python train.py --model="contrastive image-text model" --dataset="simulated fluorescence microscopy of cells" --train_examples=48750 --image_size=64 --crop_scale_min=1 --horizontal_flip=true --translate=0.06 --tokenizer="word" --vocab_size=42 --loss="sigmoid" --embed_dim=256 --encoder_arch="preact_resnet" --encoder_norm="batchnorm" --encoder_activation="elu" --encoder_channel_attention="se" --encoder_depths=[2, 3, 4, 2] --encoder_kernel_size=3 --encoder_stem="deep" --encoder_avg_pool_shortcut=false --encoder_widths=[64, 128, 256, 512] --text_encoder_causal=false --text_encoder_width=128 --text_encoder_layers=8 --text_encoder_norm="layernorm" --text_encoder_norm_position="pre" --text_encoder_activation="quick_gelu" --text_encoder_mlp_ratio=4 --text_encoder_head_dim=32 --text_encoder_fused_qkv=false --text_encoder_bias="none" --text_encoder_qk_norm=false --text_encoder_parallel_block=false --text_encoder_inner_norm=false --text_encoder_drop_path=0.15 --text_encoder_positions="rope" --init="xavier_uniform" --residual_init="none" --optimizer="adamw" --lr=0.003 --beta1=0.9 --beta2=0.999 --eps=1e-08 --magnitude_pruning=0.7 --steps=7500 --batch_size=256 --epochs=39.4 --lr_schedule="linear" --final_lr_fraction=0.01 --warmup_steps=750 --weight_decay=0.1
Rows from block 4 of the image encoder of a small contrastive image-text model, named by matrix and row number. Rows with one number belong to one channel. Each number is 128 + 32 x the weight over its row's rms, rounded and kept within 0 to 255. All counts start at 0. Numbers have three digits each. After the name is the row's rms in percent of the matrix's.
After each channel's rows are labels from the 100 images, of 14848, where the channel reaches its highest value: "strongest on" is what is common among them. Only what is clearly more common there than usual is listed. The data: simulated fluorescence microscopy of cells. In brackets: how many of the 100.
# convs0: first 3x3 conv (encoder.blocks.4.convs.0.weight, 128x128x3x3, each kernel summed), inputs 96-127
# convs1: second 3x3 conv (encoder.blocks.4.convs.1.weight, 128x128x3x3, transposed, each kernel summed), outputs 96-127

convs0.47 083:084142133141115119157143120128102128104101097040128147109104128119154147113099112101120138128117
convs1.47 077:128114128075128138115139118165128112063107116136113172103140114122095128104141106140097128128081
strongest on: ring around the nucleus (96); few cells (91); cells: one or two (91)

convs0.2 089:170167128136128131119103166157112135165145141157109134128142147126128138083123161184128128134193
convs1.2 101:137113137142128083128114153072144141122069128121133095096155128128122128132115143106149128128053
strongest on: long thin cells (31)

convs0.116 090:173114128135095138134152142082128122092178141158116142143178120132162152098094122113163137128188
convs1.116 131:102133134140137175177149105171156144150043118141139128129093128134081107175119128145128143158057
strongest on: long thin cells (31)

convs0.44 103:180117128145093141152119151088128113099164090120158142102127146133164140081110102138168154133173
convs1.44 081:066102128144134120082176128170123131215089121122090135135158133066155131163128140138109111134091
strongest on: long thin cells (51)

convs0.118 131:140084135112098078115130152128122141128130135086128113103151128084134128128118136058126124120115
convs1.118 102:128103122112069176139128102116128114062130128172123149118092096174086077135140107163140144134114
strongest on: few cells (60); cells: one or two (60); membrane rim (37)

convs0.37 085:165131118120112094135123128096122141107142128159128117131139138128114173086124133158129156128203
convs1.37 080:122102163128075127102120116124128128094060128131116117111160109152155140200117129088122115152076
strongest on: cells: three to five (57)

convs0.25 121:143115128136101017130122106096120128067148108117134123131155116103143115128161094092162128124189
convs1.25 092:117141087112123159110138128147120128109128128172113128110025107122099128189128128144122141128088
strongest on: out of focus (43)

convs0.110 106:079093082128128059037130099106149109085082102098116143189070053138137128103117097149119132128079
convs1.110 082:132154150109164114144121120047133128101116086042116121131185155160119131114106131120118111119085
strongest on: fragmented nuclei (47)

convs0.55 084:146136133067131104090105127085085126128099114056111108107145134157124128096129128078123126116133
convs1.55 067:100112141159128128146137090131132149109124105151137162117150136146103146125176121152113121116096
strongest on: cells: three to five (51); membrane rim (31)

convs0.0 084:101108122114128079108083128079135142083076104027099139102113116115108128099097128093143121128070
convs1.0 086:107096141152128113136115128122169175095077114145149101081162114168160150172124128099128106122111
strongest on: cells: three to five (60); fragmented nuclei (41)

convs0.31 090:144119117136113128059116120128128121126066131150115193165110089161128138131089049189128128128138
convs1.31 109:121080128128128087160128128098163120071052128115124094096170128133121128167113136105133119128037
strongest on: fragmented nuclei (92); few cells (79); cells: one or two (79)

convs0.57 078:110126119132116135110113102142120134157116128133128128124148120104157128128133033069132086122187
convs1.57 083:141040102139101089113124106115144128044127128157128122089135118123098128109114135131140116098007
strongest on: cells: three to five (54); fragmented nuclei (34)

convs0.121 219:143061158184084133181128079112092128086161151110216111134171111084145142133127109054099132110090
convs1.121 242:177122107062091160086128055115109102081183115107101138100113107108111125067110096149124126106141
strongest on: cells: six to nine (50); smooth cytoplasm (30)

convs0.54 072:114153084121128085104145128128128128105111090138128154152098087164134136110096000107120109122138
convs1.54 086:154122136121120147142123106060135166082073148089145095136153104197125151112123144110128133115055
strongest on: fragmented nuclei (56); membrane rim (33)

convs0.89 124:155165103121128140122133128163143179174109126161077136174136128171116123092142129164155128133176
convs1.89 108:147095128136137128137128128106170173033080128110128129119154133128110128123123128106128122135088
strongest on: few cells (85); cells: one or two (85); fragmented nuclei (71)

convs0.125 127:175094131138128040130140162043123078120150099144137129119192124132135133058145080119124134128181
convs1.125 121:153165125098123134089124137150101097142169093040128133135113125124128161005095127153106090062122
strongest on: smooth cytoplasm (40)

convs0.51 101:107104128103134007070157153106136183128111148108126133136100128106130134157122165124139138120058
convs1.51 108:119088120125107117146128140112169125107109124202127155060122128212156077128141124125156128141128
strongest on: membrane rim (52)

convs0.49 067:118167123128112131118114128076111152126112153147128128121156133098139158136099105161141139128148
convs1.49 077:128092144148138121128116157055128145074024120130136092065118137175153138151131128105140120147087
strongest on: fragmented nuclei (84); few cells (82); cells: one or two (82)

convs0.58 147:120160128059137157128118128144128155145130063134123118072117128168063129066147134159107128131098
convs1.58 148:140114128138152113137124123072198120043114126128157128116157118237114168134121142058167128128150
strongest on: few cells (71); cells: one or two (71); fragmented nuclei (64)

convs0.38 181:165064128131119058109119134074128124114153120139128112134150104131128124093134050104125126126194
convs1.38 302:174187141114130152100123090137119126138172116027140126138128117108132177034096125152124102074164
strongest on: crowded (53); cells: ten or more (53)

convs0.84 127:165119133130111106181117136074128128111154115127128158135134128093133187047135121141149143128204
convs1.84 101:087113128113128150055147060142093119071084105103111121107120128126115128152111107119112100126045
strongest on: long thin cells (34)

convs0.104 116:168122111100124095118081078082112115067152060104124080120145085153095128135116095088157135125171
convs1.104 097:101099129146118151112128138138121137158120128231128128090092128136135136222144127139086136121092
strongest on: smooth cytoplasm (33)

convs0.34 110:134070134164111137232108092126113128068175128071219134149147103102149128136118094058112128104055
convs1.34 090:128096098112083137077128116112075128108116118174102128094038128080100128120128100150118158096138
strongest on: fibres (33)

convs0.60 080:115068128090140063062136145062135134100118105126091120135136128131117119128084071077123102128151
convs1.60 086:160180178126120135170143068067108154121110119065137151138128116119060147087109090215088124118117
strongest on: membrane rim (63); cells: six to nine (50)

convs0.29 084:123124121159107119123108114114119128107167077131137113144105117121169166107138085131131137128183
convs1.29 063:113141128164105133120140042119086163055118136119115161157128115116138128125114116129046119126142
strongest on: membrane rim (35)

convs0.3 122:156128109128128010102110134085124123126097067120128157113145115137116128070166068126125128128211
convs1.3 135:156192152105142145125128083142116122107139122034128142134128122115158163059109131153105116115118
strongest on: smooth cytoplasm (30)

convs0.72 059:128092153104141132164080141077144135111090110063159171126128132130146155062109052123134112128127
convs1.72 063:114096132169155128107163125170139143072170110110110129054177110113132106130136162139117120138151
strongest on: cells: three to five (55)

convs0.88 071:137144111169120118128128125100128160072131153071140137143137115057128169099106107163085139128104
convs1.88 048:137108128128107104128128141074128128134097137168128114086152123124167155078128128091145137117064
strongest on: cells: three to five (67)

convs0.20 085:121114128128128047137150132049132144104090096079124128131139137118085162093138141145138165128163
convs1.20 077:076091144149137145151120128158151178088062121137133116089159137181198141140092146111113138151074
strongest on: cells: three to five (64); smooth cytoplasm (33)

convs0.115 096:115103180081110139084159126128154135099100127123121120114128111114087121099080143128128128158093
convs1.115 100:175136133139139120100119124126171138156107183072128117204117139107114128134135185133193128142116
strongest on: membrane rim (43)

convs0.94 119:117106094154128079029128114117133129112090086116109135141079061145117123121121063115112128128090
convs1.94 085:128195175121128106184128128091180136141141109104121141116177151155128139130128147151124128128128
strongest on: cells: three to five (54); ring around the nucleus (46)

convs0.108 091:113128128067110117161130151111118162142111102122128120102106123148095128095144172125120134126126
convs1.108 092:116068058118121080109128128153126101116121145149141187118157131124169145113140123117128136124135
strongest on: smooth cytoplasm (33)

convs0.69 130:122072133167109091162123110089126128083162124101186115141154093115155123128147121033133135109091
convs1.69 108:135103097084103146091128113113110115118132128185074134076062128107095119116134121158117156107105
strongest on: fibres (35); bright spots (29)

convs0.16 075:159097141129092136196128184128089131132119169110141097139180138058170140128085122107147102140159
convs1.16 101:140116071132115136116137069124093119035111128098133131128106087091097142085128104182126123121066
strongest on: fibres (36)

convs0.28 060:164142155157075110128120143124128128120128128066132128109152128124121137095102111151125137114128
convs1.28 038:111147128150120128128141128183108128109122128080109128153107114128101128124128150099128128142119
strongest on: cells: three to five (56)

convs0.73 075:140141128161128138210140106113122138142135096039140128140128128104173128092134097085145128132118
convs1.73 084:126089049107121132087139103135095088124145102146108178022098104093142115112156128152130128077136
strongest on: cells: six to nine (55)

convs0.32 076:131108101121128143151114079121076130101121109086128141128114128056112128115143145139080136128036
convs1.32 090:121115106149136077128125164112128151105070114169134142056154131154173165130128118077132117107146
strongest on: cells: three to five (66); smooth cytoplasm (40)

convs0.64 097:068106128111145101070165137128132166128090083071118128091128128098131128139083106111104124128045
convs1.64 072:133093128110101137200116128073137119057161115176109153150187120182044075100128107161128152128109
strongest on: membrane rim (31); fragmented nuclei (30)

convs0.39 078:138079128087118052100174144128139118120100094142115132108139128125129128130121097119128128128015
convs1.39 057:171127128182108162128112163132170128114221076078168163128142128133064053074128162143153141117178
strongest on: long thin cells (31)

convs0.82 118:179109132119100159144099087085082116078178098110128102168211107152138122128077083072134128119119
convs1.82 103:116128121128113146124134106146128128144117122187128125072010109107131128176149128164076135109103
strongest on: smooth cytoplasm (44)

convs0.93 125:152104134113111151142135128066120121078174132170118119130138120125136153128129137149187175128210
convs1.93 112:081124128108138120120136117136146139141051128139105135105121128136113082187132136128116134154063
strongest on: cells: three to five (51)

convs0.98 093:135154078130128143128128128156128185128110103178079128166137117184103128140128113175134132128165
convs1.98 101:128123128119133107143128128113160149071063122095135128129174124133095128113128114117155128151075
strongest on: few cells (95); cells: one or two (95); ring around the nucleus (55); fragmented nuclei (42)

convs0.10 078:144099121118118109134120142091167142109128128159136101171108104118138122080135069120117104128112
convs1.10 094:162151111141089175116127139094118127182139135106128134128110128124118128082128144146153144128142
strongest on: ring around the nucleus (76); few cells (74); cells: one or two (74)

convs0.36 080:092118144105128156086145128094159116086090172139121137144081087115107119122100089147143128132040
convs1.36 087:182140128128153142126128130164168128179111188091128159198180134107092101092120223137138120168147
strongest on: long thin cells (61); cells: six to nine (61)

convs0.95 087:194108128128105140138119172096108110108185123150123154146185128103143156103130104143137138128167
convs1.95 070:141139122109106142157152144144122128150076128122159128133123119091138143118121138132128107129050
strongest on: long thin cells (55)

convs0.123 104:169098128137111121134137135061128135093169140127112128137150120154139128106118162107199151128193
convs1.123 123:098109114117128133151136116160151128146074128144127128095093109135120066190138142134139128141080
strongest on: cells: three to five (53); smooth cytoplasm (33)

convs0.81 084:120156119128128126120134128147128135145116128161093132113128097149097147113110069148120128128151
convs1.81 082:128099128128143119128128125061192128086052142121128123148128119135120128123128150110139126128000
strongest on: fragmented nuclei (83); few cells (76); cells: one or two (76)